config = dict(
    model='image autoencoder',
    dataset='rendered solids tumbling over patterned floors',
    train_examples=195000,
    image_size=64,
    crop_scale_min=1,
    horizontal_flip=False,
    translate=0.12,
    bottleneck='plain',
    downsampling_factor=8,
    encoder_arch='vit',
    encoder_norm='layernorm',
    encoder_norm_position='pre',
    encoder_activation='silu',
    encoder_mlp_ratio=4,
    encoder_head_dim=64,
    encoder_fused_qkv=True,
    encoder_bias='qkv',
    encoder_qk_norm=False,
    encoder_parallel_block=False,
    encoder_inner_norm=True,
    encoder_drop_path=0.05,
    encoder_patch_size=[8, 8],
    encoder_conv_stem=False,
    encoder_layers=8,
    encoder_width=160,
    encoder_positions='learned',
    loss='mse',
    latent_channels=32,
    decoder_norm='batchnorm',
    decoder_activation='gelu',
    decoder_widths=[48, 96, 192, 192],
    decoder_blocks_per_level=3,
    decoder_block='sep',
    decoder_attention=True,
    decoder_upsampling='pixel_shuffle',
    init='orthogonal',
    residual_init='zero_last',
    optimizer='muon',
    muon_scale='match_rms_adamw',
    learning_rate=0.0077,
    momentum=0.95,
    nesterov=True,
    orthogonalizer='polar_express',
    adamw_lr_other_params=0.0008,
    max_steps=7800,
    batch_size=128,
    epochs=5.1,
    lr_schedule='cosine',
    final_lr_fraction=0.01,
    warmup_steps=230,
    weight_decay=0.04,
    adamw_weight_decay_other_params=0.01,
)
Rows from block 8 of the decoder of a small image autoencoder, named by matrix and row number. Rows with one number belong to one channel. Each number is 128 + 32 x the weight over its row's rms, rounded and kept within 0 to 255. All counts start at 0. Numbers have three digits each.
After each channel's rows are labels from the 100 images, of 14976, where the channel reaches its highest value: "top examples" is what is common among them. Only what is clearly more common there than usual is listed. The data: rendered solids tumbling over patterned floors.
# convs1: first pointwise conv (decoder.decb.1.2.convs.1.weight, 96x96x1x1), inputs 0-95
# convs3: second pointwise conv (decoder.decb.1.2.convs.3.weight, 96x96x1x1, transposed), outputs 0-95

convs1.5:170108180147167138144104140138107121152137110115090190118150083129114059110105151112112158124255136121115118112104158119145125119142000128139112117145148122158110129165134132102077134141121119171087159227140139106114128127108146131148159119128125123102106156118120139167167144105142128121
convs3.5:151123159120107114086130078122049125144136130147078155143055133133117143144121104118112100174082143118161198130085109169132133115112152157097162146146143112193125143238117115101087163145184137180116115120152131117097143151157127109138129191126169100119086082155135084129089173158152058112
top examples: teal object; red object; light from behind the camera; its colour: teal

convs1.45:061149150094033134142154149075153146102148139131112090109152115144128149160085126117113083170140107088161097191178157124140132186107073115150121125136109142098101120120102109139133211148128121060087145165128172105129112157197160105138125170158073162099154122136082120100083125115085179127
convs3.45:162074185089063111080120144121113102134129096133128133097147149189162162170135090151077163072101142138114074150187022137122151100149098117124105111130115079127171147114127163119130112044145119166108093133126160123124145217097187146119121098136134089142110154149127120132101100115111124095
top examples: teal object; its colour: teal

convs1.82:127130172106130090090166155130128132116117151128120144074071016096120189161131135179120046054125090130109081059079154163167158083124170086120120148114107153077183113112164103094133124110089141107093115156146126139133155140076104095119111139141132148139107142150137133176105152136133130172
convs3.82:111099075128114142107103155120126119126127156147058081092129115076066090110168122148120126146118122157110183134176096140126142092119181141094108151133115135169092107154157154159164090144103090104156148133129140162151163129111146154126142127087153068136212069143047084142128181062129080191
top examples: teal object; light from behind the camera; its colour: teal

convs1.3:122150076145116120173120138114124109051141131179182151138122214155083153147120097141148151102103126107109114081110101087029112163127194153117118153126147148063119098142107148141198146065112123135172101047151114100138131134152123100115155183120132123177095097163137089108139112145130114144
convs3.3:159111135122135157069120121092119151080143122080106128120109201130153108139041091131219181160115184138149151105133120114073164190119103138120166127135140086138154120119198146132116085100141068105135150139116082124110073127123171133113119117133121163155134140128110158049143120139192070132
top examples: blue object; its colour: blue

convs1.48:129103091131160134134206105132176131139156133122125095105165125154105151093172124069136125117119129076165134133116200110119113084100112172140176130131088171141113190150118131175068094101133100132174114091097138124054128151055104121099065147097135166150130086126162107123043089170138138155
convs3.48:139110131151087177171085125118144112081096158106119084123129084165099170141068161148139125172117159154118137107040139123137133089127206155137126048145113098116064167101135109134102100111125128132129129100112111155131120123130111214195115124097140154122122190129130120194187167146101176153
top examples: count: four; spring; yellow object; cube frame

convs1.76:106121120133130153107092094130114168161138140142115189096155161161114102119130124089122120149120146103131041115133183136111131129130130147135128080115134121086140126254167150164069108149104047102094054142132174146185171142112047116118113108125108171092128111141145129118127103077098109145
convs3.76:161179162131068133089093151105172124110102149099097155186075080121129163126087183134136048108127146100106109156145137091144141147091121169151116131151092091116152194112132156137114150094080168125094114170143127100065152097164220154120105137116085154106141164070105172125111170133141107103
top examples: count: four; white object; spring

convs1.22:157128201099099140114114102135127103155125130122089101108119073097130134142147118135143065070160141098119112159098137134191140121168135139102128115102119074118159148135153092088130139164100140152079133179148081144046128091124139159148082029149087089122147106122114121185175128147227113146
convs3.22:165139139188136139101135131171131121092138095123145191143096133145104157142137115119135141091099156151093147129131064166145118066119152112147111160090169124113018172105138165111137175141149003156111113126135122134089135140148119143182148082178108129154115136133125112133081069167141182146
top examples: teal object; green object; its colour: teal; its colour: green

convs1.27:088167142092110121097119155189102110113150092112109131100053137137132100123111147128118077146159130042136116081119121158137113100116128079134109127120057093132176092122160081124169125127135139124100137143141111184148135131047128117152156103108191159130045087130158155218192137133121144140
convs3.27:102090169095140112112152165127115155094119156112065175084139120110136093111103141079087146090135115155102103125170137144097127161122155128074095076058109084120108137111166111123176150177127070100172156054190170090127161080084114133141145089153166183110105119132117155118071099168091135099
top examples: teal object; spring; cube frame

convs1.14:102141116127146125168099117119147153114119117117148070133108149160154166121140119110113078092121127068121114119113112126097123106091123087147165110116112150168136156156106173118117153097087127255147108067115152179087157071067122139135160124096237122103107170121117123118108134186155135126
convs3.14:123120104127142126157164101063162145122137060129154104145100126111097130123111144117132145139086169053099116105138123067138078104113141140097185208128106122090161119179116117170144176094138103144122094103122124133159093220095158048086117146153114142096171099126112081128089177119118140067
top examples: count: four; yellow object; cube frame

convs1.61:143128198159132122170181128132114078117093167159134141158103000145144087125147113112117087106121137153124107176065095180118119088150092155141116137140108100182058118101121159121171138086116125130141130167136152119194147096109119151127111060101128122128110196162143150141145160128157144090
convs3.61:155116115155140124135084106169190143178178153160128175065106120116151133176119151181134031104147119106155174184140164092166109168148130110135090102113103151142071105090152158137124134117092119100158137104135106123094123137145082207151179123178145118102155122120074075120121083146149173167
top examples: teal object; its colour: teal